{"model": "image classifier", "train_examples": 36250, "hidden_act": "relu", "label_smoothing": 0.1, "learning_rate": 0.002, "max_precond_dim": 1024, "warmup_steps": 500}
Rows from block 11 of a small image classifier, named by matrix and row number. Rows with one number belong to one channel. Each number is 200 + 20 x the weight over its row's rms, rounded and kept within 0 to 999. All counts start at 0.
Before each channel's rows are labels from the 100 images, of 14976, where the channel reaches its highest value: "place" is the part of the image that holds the peak. Only what is clearly more common there than usual is listed. The data: rendered dice on a table. In brackets: how many of the 100, against the usual share in percent.
# convs1: 3x3 conv (model.blocks.11.convs.1.weight, 192x192x3x3, each kernel summed), inputs 0-191
# convs2: expand pointwise conv (model.blocks.11.convs.2.weight, 768x192x1x1, transposed), outputs 0-153

place: top centre (50 vs 11.1)
convs1.105,197,186,185,200,186,192,191,200,171,223,176,179,185,204,196,237,201,205,219,178,172,130,221,244,181,206,170,184,197,206,219,183,176,191,214,186,195,241,178,229,205,183,199,203,176,199,220,216,187,184,206,177,183,195,171,191,174,186,193,182,189,195,170,186,214,210,192,225,221,191,191,149,178,191,204,171,205,211,199,174,230,203,185,190,206,209,214,172,216,199,203,185,153,169,152,215,171,196,199,191,186,200,164,212,171,212,204,179,188,154,189,180,211,202,208,180,206,200,182,197,202,152,231,175,199,170,188,164,172,181,176,200,211,180,204,201,207,230,191,178,214,189,226,200,187,229,166,186,180,208,193,178,179,199,192,197,210,190,209,188,189,207,182,241,207,214,184,198,192,209,143,188,212,165,205,189,181,164,199,167,191,190,208,190,185,202,177,174,198,187,210,192
convs2.105,211,186,180,179,236,216,207,186,168,191,210,204,196,200,212,208,189,215,215,206,203,208,181,184,203,190,207,185,180,207,208,205,196,178,185,214,211,233,179,197,207,230,175,209,195,209,220,173,204,197,192,234,231,176,205,169,198,185,170,206,188,192,204,220,193,204,227,191,220,244,184,157,188,166,195,221,225,211,210,222,206,217,190,163,178,194,233,180,227,202,212,188,208,199,191,225,175,199,237,235,208,198,244,219,220,177,164,207,209,215,222,202,173,181,215,256,209,175,224,233,219,199,181,222,162,204,218,198,187,220,202,197,178,200,216,207,172,221,187,186,196,233,212,205,261,206,210,193,193,213,177,221,215,200

place: centre (47 vs 11.1); bottom right (41 vs 11.1)
convs1.142,166,161,216,208,180,213,185,199,168,224,152,183,191,168,203,208,165,205,232,187,183,178,254,177,184,202,207,197,175,204,158,144,196,183,183,195,167,176,202,213,189,191,198,171,166,185,179,208,174,230,203,207,195,204,166,153,180,192,223,198,183,168,196,189,153,184,216,225,196,161,194,168,217,186,199,211,206,208,214,204,228,187,194,204,169,228,215,228,200,183,213,208,206,193,148,195,200,236,248,219,198,219,184,196,172,209,205,176,184,202,198,190,226,232,188,159,196,223,175,171,197,185,210,171,199,204,219,192,173,212,171,199,206,199,189,195,205,198,199,190,190,209,192,209,180,195,181,217,188,204,217,193,204,223,183,198,211,187,192,210,198,168,180,193,190,198,225,196,187,214,168,156,204,181,208,207,179,198,189,186,188,191,212,201,194,198,192,196,221,202,164,182
convs2.142,213,202,243,208,188,201,224,194,192,211,182,207,205,234,192,190,184,186,233,179,200,198,210,224,206,195,190,202,199,190,240,214,209,182,193,197,204,216,204,176,207,184,202,171,243,201,217,174,245,242,187,185,189,202,188,175,224,194,199,176,175,210,212,207,177,202,199,163,200,223,186,221,209,213,177,180,181,195,230,176,178,189,202,215,195,195,195,215,211,227,190,176,186,214,198,226,234,206,238,205,163,186,194,208,215,242,190,191,179,185,220,163,213,212,192,194,185,201,207,209,196,208,226,201,167,167,180,197,220,185,216,213,203,199,191,189,205,182,191,209,198,182,194,145,214,208,193,209,225,193,207,217,219,191

place: bottom centre (35 vs 11.1); bottom left (35 vs 11.1)
convs1.112,181,248,208,195,231,156,207,223,174,222,202,197,218,202,212,207,222,201,202,225,220,200,177,206,187,207,204,178,223,217,213,184,188,197,176,161,184,210,230,199,199,190,213,196,177,212,208,210,211,227,251,235,190,188,222,256,195,211,220,214,202,195,205,182,192,221,197,202,152,233,228,171,205,218,190,191,225,219,223,200,226,205,208,215,181,187,201,182,211,221,204,246,176,208,227,187,206,217,215,200,198,171,227,192,189,168,221,206,205,237,206,199,203,193,219,217,209,217,235,235,222,160,216,202,197,210,214,234,168,213,200,207,239,210,200,192,195,201,233,231,185,184,222,194,210,233,190,216,208,185,229,180,245,187,199,226,191,201,200,183,171,210,200,225,204,155,210,208,199,180,222,225,227,220,182,178,201,213,211,224,208,211,178,204,201,207,245,214,196,186,205,224
convs2.112,200,175,207,197,201,196,214,217,177,209,154,188,200,202,226,189,190,172,202,196,200,184,187,160,213,199,202,199,240,177,189,270,205,183,215,219,190,172,196,202,164,203,193,210,180,202,221,243,152,187,211,222,191,168,211,211,195,169,171,213,194,210,163,175,203,154,229,207,216,211,219,191,186,212,190,185,193,181,222,190,179,185,204,178,208,190,168,181,202,196,206,188,197,212,174,195,179,196,216,173,187,206,139,207,204,173,183,198,178,168,186,188,194,215,201,219,167,181,186,204,182,220,151,218,194,183,193,218,187,194,203,207,192,137,207,175,232,202,188,193,195,167,203,184,182,206,180,164,225,204,181,205,183,199

place: bottom centre (42 vs 11.1); bottom left (37 vs 11.1)
convs1.154,202,211,243,197,168,199,179,172,167,202,190,206,202,179,203,212,222,197,162,188,192,197,230,227,202,212,185,249,215,209,209,215,219,202,189,217,166,208,201,243,219,185,219,215,177,186,200,207,198,202,200,177,226,201,187,228,188,193,206,204,229,195,217,140,222,188,196,236,203,203,235,220,161,220,194,204,209,182,205,201,214,228,214,226,234,200,187,185,197,191,207,191,170,201,201,225,201,183,230,180,221,206,245,208,195,230,235,191,195,194,216,232,195,194,241,187,204,191,223,209,216,182,213,213,188,200,167,199,205,214,202,222,206,193,209,177,234,262,219,174,169,154,230,225,177,189,199,206,183,196,205,170,190,182,196,205,194,216,200,193,200,190,217,188,230,206,199,177,210,210,150,244,208,223,211,192,214,214,195,215,219,209,192,199,174,192,189,180,214,228,227,170
convs2.154,173,232,217,197,179,197,194,197,228,215,206,224,144,214,203,192,197,204,200,203,167,209,199,215,214,203,166,221,266,198,213,233,207,196,175,213,202,208,213,227,185,198,166,181,189,219,207,165,238,177,202,220,189,182,202,224,236,209,226,180,193,192,222,193,208,196,223,191,215,171,216,229,241,225,172,237,171,201,190,206,235,177,193,175,202,203,189,186,200,173,215,221,181,199,208,222,228,206,179,234,192,180,198,212,206,167,203,196,175,191,238,182,222,220,214,215,215,156,199,209,180,217,220,197,190,204,194,176,218,191,197,177,198,209,184,170,196,176,163,199,199,206,212,193,206,231,179,186,204,214,214,194,195,208

place: top centre (49 vs 11.1)
convs1.95,196,206,207,194,167,186,176,205,205,202,195,205,180,174,198,177,197,183,193,199,194,175,195,209,196,223,180,186,218,190,197,191,160,184,181,212,224,181,198,200,198,192,196,212,207,214,196,215,180,178,193,224,191,199,156,190,186,180,194,142,208,199,180,221,117,214,173,211,192,176,196,189,221,199,221,188,162,186,174,196,186,223,182,189,181,211,166,212,158,215,213,207,218,177,186,185,194,202,207,226,186,198,197,176,192,195,195,192,186,222,179,203,220,199,201,206,179,210,174,175,183,190,174,213,211,199,234,210,199,207,193,190,196,192,236,172,209,210,183,204,207,215,207,205,163,191,206,237,194,174,188,197,123,175,184,163,206,204,210,182,215,202,178,195,188,220,234,193,224,197,198,215,163,163,227,206,216,162,201,198,142,214,198,205,200,172,170,180,205,211,192,158
convs2.95,190,202,184,200,173,175,179,207,244,192,194,234,172,193,206,187,205,172,188,191,211,205,205,197,216,209,200,243,175,209,189,192,221,189,208,177,197,192,235,213,201,204,209,211,214,211,192,205,205,225,231,209,184,218,183,190,180,192,199,215,222,221,164,222,203,176,189,180,218,183,225,235,163,186,178,196,203,197,202,195,187,183,193,213,194,219,256,204,231,198,213,209,222,186,190,235,185,235,183,188,213,186,106,185,192,189,251,181,181,201,212,199,188,183,196,187,185,173,189,240,170,205,199,225,195,219,190,230,212,197,185,216,158,186,226,230,170,173,217,184,223,213,197,200,189,209,236,201,235,225,211,204,212,185

place: bottom left (32 vs 11.1); bottom centre (28 vs 11.1)
convs1.4,187,198,212,186,196,196,167,204,199,215,201,191,224,172,193,199,198,217,201,213,194,193,208,177,205,251,224,200,232,216,223,187,215,179,160,205,199,263,197,220,209,209,213,192,210,215,201,171,211,210,209,173,225,244,199,240,209,187,206,178,168,217,231,199,150,208,184,191,244,168,173,205,237,200,187,193,230,213,209,202,193,220,223,212,186,203,195,197,213,203,203,242,180,181,212,204,230,205,190,194,196,222,188,211,209,192,195,204,208,214,163,157,194,191,190,214,172,189,217,215,203,184,221,219,224,221,198,226,191,203,232,238,205,234,169,190,221,195,207,204,198,229,207,219,219,190,194,208,207,221,234,197,228,237,192,201,243,190,221,208,204,189,210,196,213,181,207,171,180,187,196,225,226,226,161,212,184,255,215,220,214,188,188,183,185,160,170,214,197,203,206,192
convs2.4,200,189,193,176,221,177,196,191,169,204,181,204,246,199,201,198,204,234,182,218,200,164,191,137,176,222,211,178,252,172,196,236,166,189,236,242,186,150,159,211,177,218,217,182,186,210,165,199,204,198,264,215,194,211,194,185,172,214,193,183,190,185,167,158,184,206,182,200,203,195,197,206,210,225,235,179,220,199,204,177,200,192,200,209,215,204,179,196,213,197,193,169,213,185,218,205,188,196,212,181,180,197,256,193,171,195,194,207,172,201,212,201,184,216,173,159,194,184,213,189,196,183,183,200,224,193,205,202,191,194,147,213,215,169,207,214,217,215,169,193,199,203,208,180,167,200,195,191,196,195,183,189,198,189

place: top centre (45 vs 11.1); centre (43 vs 11.1)
convs1.90,209,192,197,208,201,210,213,211,204,182,170,215,188,175,192,202,172,189,200,219,192,195,212,158,203,184,208,202,181,186,158,168,181,165,193,235,195,161,188,200,189,185,186,203,180,182,175,186,180,178,205,197,191,183,200,159,177,178,177,178,190,171,156,164,239,173,191,190,207,155,168,214,190,225,214,205,184,197,208,189,188,191,202,224,200,204,201,202,226,179,199,178,184,189,176,199,175,214,187,192,168,190,174,196,210,244,216,185,170,155,202,214,203,180,213,195,170,178,176,179,213,231,185,205,176,201,217,154,201,210,185,204,204,177,207,206,204,150,199,196,201,183,218,225,174,165,204,167,196,182,199,198,180,185,197,175,174,177,192,209,203,199,197,220,163,180,181,193,183,220,185,167,157,196,208,181,221,183,153,168,197,167,209,201,201,183,181,169,186,197,185,186
convs2.90,195,157,163,194,217,212,191,230,183,188,196,199,205,177,193,232,181,205,186,197,207,202,226,185,199,200,212,221,176,188,202,198,202,219,202,188,156,205,206,183,192,212,194,183,225,191,233,158,209,175,192,214,182,190,196,173,179,219,170,190,228,217,213,171,177,205,171,225,198,212,211,230,164,203,183,197,199,198,204,190,195,167,195,213,181,237,218,194,241,182,183,201,217,184,182,229,194,203,196,184,187,175,222,194,214,182,242,199,211,198,246,188,185,225,196,244,220,170,211,184,195,188,208,212,238,241,222,202,175,217,226,207,183,204,214,194,173,175,184,173,208,174,189,174,186,175,219,169,206,227,207,197,178,177

place: centre (51 vs 11.1)
convs1.143,190,193,216,215,200,214,207,224,207,203,163,199,179,242,204,224,196,206,222,194,176,201,190,203,182,203,181,190,171,170,196,179,202,181,205,203,198,199,196,194,210,173,224,154,183,186,172,172,198,185,184,193,227,220,167,170,192,144,181,197,180,164,197,206,183,201,197,214,206,197,169,207,235,220,214,187,195,240,199,234,237,192,226,184,187,205,190,177,205,190,209,186,173,182,197,217,200,220,214,235,180,226,201,155,208,200,215,198,174,204,205,194,197,188,203,201,217,185,196,236,189,210,206,188,190,203,221,184,213,198,189,265,172,223,221,205,244,207,210,200,205,244,201,214,172,183,199,210,219,209,210,218,161,224,169,206,214,205,166,208,163,153,195,199,172,198,206,189,201,233,183,173,161,174,184,226,193,182,193,187,185,187,210,192,221,227,195,163,208,175,207,209
convs2.143,170,191,213,195,192,201,223,197,198,174,206,203,166,230,188,218,217,177,200,221,216,253,192,214,179,202,213,201,190,210,181,197,215,204,201,211,174,197,177,180,202,202,225,213,201,217,217,218,209,200,209,174,226,190,196,181,205,224,185,189,227,200,177,248,187,262,188,185,213,183,252,245,185,221,210,159,218,186,192,177,193,177,211,228,199,220,185,213,188,191,173,237,207,171,216,183,190,199,205,212,217,193,163,219,175,163,205,211,197,221,208,239,194,205,188,189,183,243,198,196,223,184,207,186,216,196,221,201,173,201,180,202,182,201,195,190,214,222,167,202,199,185,208,166,191,212,182,199,206,194,201,208,195,211

place: bottom left (31 vs 11.1)
convs1.12,196,192,194,213,182,165,239,209,186,193,152,179,207,208,181,204,169,183,187,196,167,201,174,204,156,156,175,200,209,228,191,196,199,176,217,169,191,176,181,192,212,194,180,167,215,204,196,202,204,178,186,170,189,206,202,155,172,206,164,213,183,191,177,168,225,212,212,210,219,200,211,147,209,199,193,190,191,178,175,225,199,196,245,219,208,176,189,182,183,190,182,169,177,232,192,205,204,199,169,179,184,206,204,202,212,208,219,217,196,203,227,177,212,206,213,200,191,213,201,196,192,168,217,191,207,178,162,188,179,207,191,196,204,203,225,165,203,201,194,192,225,201,178,181,220,198,188,149,193,171,192,152,196,207,186,217,176,162,186,171,176,186,179,174,185,179,206,215,188,169,205,162,175,199,191,194,197,192,221,169,196,201,220,232,177,226,175,186,194,189,184,242
convs2.12,215,183,215,235,194,199,203,181,245,216,232,204,165,210,171,177,178,228,183,185,180,214,162,197,238,187,191,205,186,207,188,210,195,212,217,221,180,208,192,186,185,200,186,180,187,207,184,175,229,207,194,157,207,202,197,184,183,169,180,196,187,198,233,177,198,184,188,201,206,182,197,198,202,230,192,186,221,242,202,173,220,184,217,186,205,158,215,210,192,198,225,182,170,199,225,243,244,191,243,216,186,194,212,222,228,203,213,200,193,190,205,215,191,184,186,193,201,232,219,170,200,229,221,129,188,192,192,225,198,181,175,191,203,213,221,188,183,208,185,209,224,228,178,225,151,226,160,224,192,161,225,228,227,187

place: bottom centre (42 vs 11.1); bottom left (37 vs 11.1)
convs1.37,204,190,221,179,162,159,197,214,242,227,222,188,172,142,189,194,219,180,181,217,206,194,206,224,195,227,210,202,194,205,183,180,207,209,209,199,181,187,214,185,200,170,188,206,183,190,204,161,216,176,244,208,213,171,171,181,193,195,216,165,247,218,194,218,196,219,193,191,226,210,218,197,208,190,242,180,188,189,190,207,199,233,207,212,192,195,204,220,161,183,213,234,224,195,216,172,208,192,174,201,224,162,237,154,205,208,232,208,196,213,204,206,204,215,212,189,179,221,225,203,211,215,169,178,215,180,215,208,214,176,212,187,209,231,230,206,215,181,183,218,222,262,205,212,208,163,220,206,157,202,233,201,183,152,203,218,195,230,212,174,204,182,192,215,191,179,174,199,205,195,189,204,190,217,198,215,193,184,179,186,179,198,213,182,204,192,205,198,233,202,213,189
convs2.37,175,208,226,181,194,175,201,202,163,205,204,203,187,206,216,185,219,196,182,221,210,205,216,198,219,198,176,180,195,183,205,213,220,200,219,211,181,160,242,142,190,182,224,188,219,188,166,194,194,213,203,213,201,203,207,202,190,192,194,206,225,220,186,196,244,205,212,248,205,202,178,203,195,243,201,204,225,232,197,176,182,201,200,210,170,223,166,220,208,223,194,178,181,235,194,197,189,209,223,190,193,162,246,200,227,166,194,194,230,178,192,201,189,179,207,184,185,241,211,223,196,192,189,196,194,180,205,204,186,216,191,211,218,178,185,214,179,238,192,234,155,196,215,182,212,198,213,222,235,161,200,168,230,209

place: bottom left (29 vs 11.1); middle left (27 vs 11.1)
convs1.135,205,214,193,221,205,191,218,180,229,203,140,197,191,179,179,204,169,204,182,201,184,172,190,189,171,225,206,190,219,187,198,171,181,168,159,183,206,200,174,243,199,190,206,210,225,193,181,217,166,180,150,189,198,206,180,191,174,191,192,180,208,171,176,189,175,198,170,200,187,214,185,149,205,229,188,214,193,215,206,186,252,195,209,196,199,206,170,205,198,187,207,179,193,192,199,175,186,195,223,212,186,190,198,173,189,193,231,212,185,199,191,190,197,217,201,208,149,190,159,190,214,191,193,183,200,197,204,167,204,240,178,202,204,172,207,219,192,177,196,214,216,224,204,207,160,228,195,172,213,197,195,216,148,179,194,207,167,226,198,213,203,197,210,207,181,197,215,182,188,237,189,194,195,177,177,190,171,171,167,199,138,235,193,189,164,189,191,193,204,203,198,174
convs2.135,217,198,194,223,228,209,191,211,203,212,215,170,155,202,242,173,197,218,234,194,204,186,179,205,221,226,173,225,175,214,225,222,212,216,180,187,217,179,191,204,235,193,210,156,199,180,165,150,189,212,192,214,197,154,210,188,211,196,223,232,168,233,183,189,193,194,234,204,207,179,245,215,215,215,168,194,185,239,208,216,207,141,171,200,187,171,197,207,188,203,184,195,205,171,184,183,197,171,209,217,187,180,248,166,201,196,198,204,142,204,161,200,228,197,177,203,226,236,204,188,208,203,226,217,220,241,203,183,194,228,221,186,178,216,224,204,232,202,247,209,236,214,208,221,160,221,201,201,169,194,193,205,195,214

place: top centre (65 vs 11.1)
convs1.39,202,179,194,191,163,217,159,230,196,213,208,159,188,161,212,180,164,173,204,192,169,202,225,205,191,205,165,193,177,202,175,192,197,192,198,220,201,209,178,215,196,171,217,207,176,196,180,177,164,166,187,212,217,203,165,177,181,168,192,148,178,209,183,251,128,191,221,204,198,178,167,208,204,198,192,193,171,203,177,191,192,192,191,210,190,196,205,203,182,205,224,181,229,207,189,197,172,212,199,222,174,215,186,195,181,205,162,200,192,201,154,196,199,215,207,197,207,186,188,190,236,206,183,196,164,189,252,176,182,195,190,202,178,196,213,203,199,208,195,210,203,183,211,203,179,173,218,237,199,183,171,217,190,194,185,223,209,192,196,183,164,199,212,178,183,195,201,217,181,181,174,189,168,205,208,240,199,183,182,176,175,194,202,197,199,206,199,168,186,210,169,164
convs2.39,179,219,187,218,213,182,205,222,188,198,186,210,157,185,245,206,211,219,190,197,206,211,222,225,222,224,211,217,221,180,185,206,218,217,173,177,200,185,211,228,184,191,227,233,192,186,185,202,193,217,194,229,193,205,243,227,203,191,199,206,192,226,201,187,205,192,168,186,201,218,200,205,212,163,204,174,183,217,187,192,204,210,196,190,213,212,179,197,205,213,210,184,181,217,206,208,195,202,182,181,209,189,139,200,188,200,213,211,229,219,208,213,223,209,216,208,240,189,228,219,168,189,196,230,209,192,192,233,222,194,230,218,206,200,190,218,187,184,216,211,188,181,203,215,202,196,208,197,206,220,213,207,213,197

place: bottom centre (65 vs 11.1)
convs1.52,177,222,209,184,216,190,225,225,205,198,231,237,174,209,207,166,200,205,201,190,202,195,191,199,280,205,179,210,193,214,221,188,172,196,240,234,213,175,200,184,200,230,196,171,201,220,168,187,182,212,169,194,206,203,209,199,198,175,208,194,231,214,227,217,203,198,232,180,210,200,181,251,173,184,180,200,226,201,193,218,201,191,146,195,197,215,207,180,222,201,211,175,227,230,171,205,211,215,209,211,186,213,219,197,213,187,216,174,217,248,226,222,196,213,206,203,210,220,213,204,187,258,192,220,221,207,216,201,218,193,205,165,193,226,184,188,192,200,194,200,171,220,159,208,188,233,218,223,186,204,231,228,188,183,174,180,167,210,222,199,233,178,210,197,185,187,210,199,228,187,200,196,187,179,220,200,205,208,209,201,225,179,188,185,203,232,198,206,223,174,173,224
convs2.52,196,224,183,236,201,217,193,195,187,200,209,205,196,169,194,215,214,194,164,216,232,213,196,201,205,175,190,188,170,183,193,180,181,207,191,189,179,202,223,197,207,191,212,202,198,179,201,190,218,206,182,179,190,178,220,214,206,203,159,167,207,219,197,230,237,209,163,224,198,204,192,217,218,191,198,216,209,194,195,202,200,197,198,193,200,237,201,244,195,218,193,168,222,188,200,236,187,196,172,191,157,180,231,189,199,262,193,205,213,230,205,212,156,216,163,198,202,228,221,201,191,223,186,178,219,179,227,218,183,196,190,177,210,211,198,176,233,191,179,182,213,154,181,191,205,196,181,199,196,201,215,192,177,194

place: bottom left (42 vs 11.1); bottom centre (40 vs 11.1)
convs1.147,194,252,183,193,219,159,175,182,205,208,231,206,223,203,199,204,231,217,203,188,224,189,196,207,158,196,205,193,183,214,242,201,187,195,173,193,184,201,259,212,213,178,209,189,167,221,206,249,217,203,244,217,202,198,180,231,202,187,216,189,189,221,212,161,191,210,204,223,171,208,216,186,171,215,215,229,214,206,239,167,186,217,203,209,216,210,215,168,195,230,196,252,198,188,215,215,221,174,196,201,213,194,206,199,195,181,218,187,195,214,217,193,200,210,201,190,210,190,211,216,210,159,164,211,200,192,149,200,174,218,231,209,215,210,192,184,232,201,195,182,207,166,180,187,207,209,215,213,219,198,199,195,229,203,213,215,212,219,178,204,149,223,206,233,213,189,230,195,177,182,217,204,224,187,204,195,198,203,181,218,181,226,185,150,212,176,218,224,204,228,196,212
convs2.147,181,211,223,227,216,218,187,212,190,215,208,189,206,200,201,154,173,151,213,174,161,166,182,225,250,194,211,176,212,203,195,187,223,201,157,163,185,208,190,214,181,187,161,181,186,198,198,212,208,190,194,216,199,182,173,213,212,217,177,191,158,195,210,185,195,185,178,199,209,183,183,125,199,181,183,220,192,192,181,201,174,210,185,170,197,194,193,164,184,205,219,217,202,215,172,208,206,187,215,197,196,161,232,213,196,157,207,221,197,216,199,202,223,195,218,186,184,164,214,191,191,196,180,184,198,209,208,189,213,199,192,202,199,196,152,200,158,194,213,187,205,195,206,184,201,192,163,190,179,216,209,216,195,169

place: bottom left (44 vs 11.1); bottom centre (40 vs 11.1)
convs1.125,195,180,198,248,211,159,208,192,221,221,230,164,203,179,200,176,236,219,243,194,191,209,194,205,167,176,208,224,213,204,212,228,203,205,225,220,207,195,211,221,179,197,204,211,209,210,181,183,232,171,186,164,195,192,218,185,188,188,208,219,199,218,221,203,214,202,213,225,210,216,190,170,192,232,223,187,215,221,203,177,187,173,193,202,194,236,187,171,185,207,213,201,191,202,206,187,176,176,211,206,213,201,241,183,249,203,185,209,203,145,215,192,192,210,221,212,214,194,193,185,224,162,205,211,196,214,159,210,207,192,252,231,177,187,238,201,259,175,209,202,179,194,232,201,189,202,201,195,165,218,197,176,201,202,194,196,196,241,189,215,182,214,231,227,222,218,205,193,170,211,170,213,208,183,180,231,216,189,187,214,225,213,158,211,193,193,194,204,213,206,221,166
convs2.125,209,191,199,240,203,170,213,201,216,212,215,228,179,210,223,185,178,219,196,205,186,182,159,208,189,246,222,202,188,181,209,201,212,209,211,191,185,177,198,210,204,215,183,214,197,204,205,173,196,203,210,185,187,192,226,223,221,193,202,190,188,220,206,181,192,176,185,190,211,232,196,163,191,192,205,200,198,202,213,222,219,215,229,181,180,201,240,192,195,185,173,149,188,211,215,243,206,187,209,186,195,191,152,195,213,233,223,185,199,198,210,202,225,225,216,184,242,176,202,177,210,224,204,202,170,178,183,223,218,187,236,167,178,192,180,181,177,240,218,218,237,195,214,157,201,224,167,200,189,208,199,242,188,191

place: middle left (35 vs 11.1); bottom left (29 vs 11.1)
convs1.23,236,195,173,199,220,204,195,203,231,174,194,181,184,199,181,168,164,193,216,175,212,197,213,174,238,182,186,176,176,201,226,211,210,148,237,188,190,156,181,212,197,195,217,160,171,200,166,207,178,184,228,193,223,179,236,137,185,214,175,210,203,182,195,163,175,208,216,195,193,223,185,208,201,192,221,170,188,164,191,200,191,211,199,182,216,215,217,205,211,193,211,222,223,194,190,209,201,195,193,209,198,212,208,222,196,184,189,225,199,203,206,184,190,169,212,199,223,185,183,186,190,208,184,208,194,238,188,185,203,193,168,174,202,210,171,167,196,184,214,181,181,213,161,189,197,198,222,182,192,181,167,203,179,231,195,169,196,175,196,230,186,193,192,231,180,200,222,235,170,222,200,202,196,168,194,201,175,171,195,196,181,215,195,189,214,177,208,148,169,191,172,231
convs2.23,211,202,214,224,199,186,210,205,182,214,173,220,188,205,239,175,201,211,199,205,207,177,209,234,193,200,205,195,202,198,220,203,206,188,173,159,184,185,216,244,203,200,194,184,176,237,200,189,199,220,199,227,200,188,207,217,203,170,203,197,178,179,199,181,205,191,171,208,201,164,193,184,215,228,209,175,212,203,174,208,182,192,202,189,187,189,203,171,180,217,185,233,192,183,161,197,189,185,206,205,180,180,205,187,198,157,220,183,207,196,178,206,188,181,193,224,188,195,230,242,188,157,179,203,188,203,166,181,184,198,186,188,235,197,213,190,187,193,187,196,162,164,197,190,199,176,218,179,179,254,190,172,201,183

place: bottom left (38 vs 11.1); bottom centre (33 vs 11.1)
convs1.149,184,227,201,233,273,199,199,178,171,160,256,199,198,202,199,207,226,204,188,220,243,176,205,216,218,231,212,193,224,226,226,203,183,237,179,216,184,213,229,197,183,190,217,200,217,222,216,207,231,215,186,216,185,196,199,207,219,242,201,196,190,201,244,221,192,226,194,230,194,228,239,193,187,219,217,200,208,215,227,202,196,213,208,196,207,200,199,211,189,223,186,200,217,189,224,222,240,205,213,216,236,209,216,195,180,197,189,204,242,220,184,204,209,207,205,198,227,222,200,227,203,192,191,231,188,196,194,193,181,191,202,220,212,231,199,188,208,193,208,199,179,221,177,226,204,207,190,168,210,192,245,217,242,219,187,214,213,245,226,206,197,209,175,193,217,214,198,171,210,206,226,212,203,205,192,206,213,203,219,232,166,211,179,183,183,225,237,198,188,220,247,200
convs2.149,195,202,181,186,218,185,238,205,173,196,180,189,187,197,176,205,190,181,178,203,196,206,164,141,230,210,208,191,227,222,209,225,150,199,185,231,213,210,185,172,202,209,211,197,185,181,187,210,194,195,233,165,194,200,183,191,151,175,175,171,193,201,188,192,188,208,210,197,185,190,191,150,202,206,205,186,202,207,176,209,192,203,241,176,220,204,180,229,180,180,198,189,200,174,192,181,188,185,208,196,218,170,195,189,209,188,166,178,197,183,194,206,158,189,190,173,190,214,197,195,165,179,189,181,228,216,212,176,178,193,182,202,216,166,217,199,194,205,181,182,190,188,217,179,199,173,206,209,213,149,186,213,213,184

place: bottom left (37 vs 11.1); bottom right (28 vs 11.1)
convs1.50,194,217,204,202,232,222,182,193,210,202,210,229,192,188,216,172,227,217,209,172,233,202,215,182,209,204,205,188,204,188,199,239,241,240,162,213,201,188,199,194,172,215,185,198,196,214,171,170,196,212,196,199,201,185,194,225,209,246,229,222,198,205,197,221,173,227,193,237,178,231,224,220,174,205,202,204,201,210,257,200,189,176,204,176,216,231,192,217,170,202,202,239,193,174,196,180,194,216,237,212,232,164,219,159,152,178,199,220,212,228,204,210,193,220,224,222,207,189,223,249,203,203,186,204,215,178,183,212,232,192,226,202,201,229,203,181,177,209,204,203,205,189,208,201,202,174,250,194,239,222,193,229,188,202,199,201,200,239,202,193,173,216,203,196,211,205,193,200,208,186,214,190,203,236,177,194,184,185,217,189,230,210,189,182,202,168,237,203,211,238,198,203
convs2.50,174,193,187,187,207,186,197,215,218,192,208,226,169,262,241,215,199,201,201,203,192,212,177,179,186,210,218,201,193,188,192,227,197,185,218,222,199,174,189,212,188,206,199,195,162,190,173,212,203,212,253,208,193,222,201,190,143,168,136,194,210,204,176,181,220,216,213,228,227,176,183,203,205,223,208,181,183,193,184,178,166,209,190,202,210,191,169,196,194,223,185,236,181,217,165,209,209,205,177,204,190,234,194,220,193,191,213,170,226,214,181,214,196,168,182,212,174,204,165,187,209,161,192,185,213,207,207,213,190,195,195,224,187,164,226,199,220,231,183,190,183,197,198,202,163,180,176,177,244,194,157,192,188,197

place: middle left (35 vs 11.1)
convs1.160,192,203,235,192,197,191,191,182,194,234,191,224,150,164,206,161,186,173,205,152,185,162,200,185,197,204,172,177,176,204,214,211,187,207,187,204,175,208,203,188,213,149,166,202,189,210,201,196,213,180,185,156,190,196,158,154,219,198,178,185,211,173,164,195,217,186,195,215,194,171,186,244,198,192,179,177,186,205,202,178,200,173,201,210,166,165,197,193,194,197,197,190,201,172,206,205,173,208,214,205,178,189,187,226,186,188,198,200,186,170,210,183,215,165,203,212,206,153,192,200,230,215,212,207,202,187,175,202,194,160,177,161,186,189,207,214,180,195,191,202,197,192,184,210,168,205,190,211,171,179,190,179,180,186,194,169,213,198,220,209,194,170,217,153,183,207,176,198,223,192,213,206,194,170,192,193,198,190,183,191,153,221,200,184,170,213,156,184,217,211,172,175
convs2.160,221,184,213,185,193,174,163,191,164,209,216,241,186,180,199,199,198,194,160,198,223,219,191,177,227,202,203,200,179,166,216,182,200,200,230,182,178,198,215,195,200,182,209,181,191,196,220,190,182,207,192,194,196,184,185,231,202,201,210,197,221,202,219,227,243,214,167,217,185,227,176,192,197,177,186,186,209,200,200,199,213,187,211,191,187,205,202,222,187,185,189,205,201,215,178,190,181,197,212,208,183,180,204,197,207,206,175,187,238,206,193,198,228,193,176,202,170,194,197,209,178,185,224,166,198,177,185,176,179,199,182,194,208,162,189,222,189,218,234,192,202,188,185,145,214,193,194,186,235,185,200,181,215,172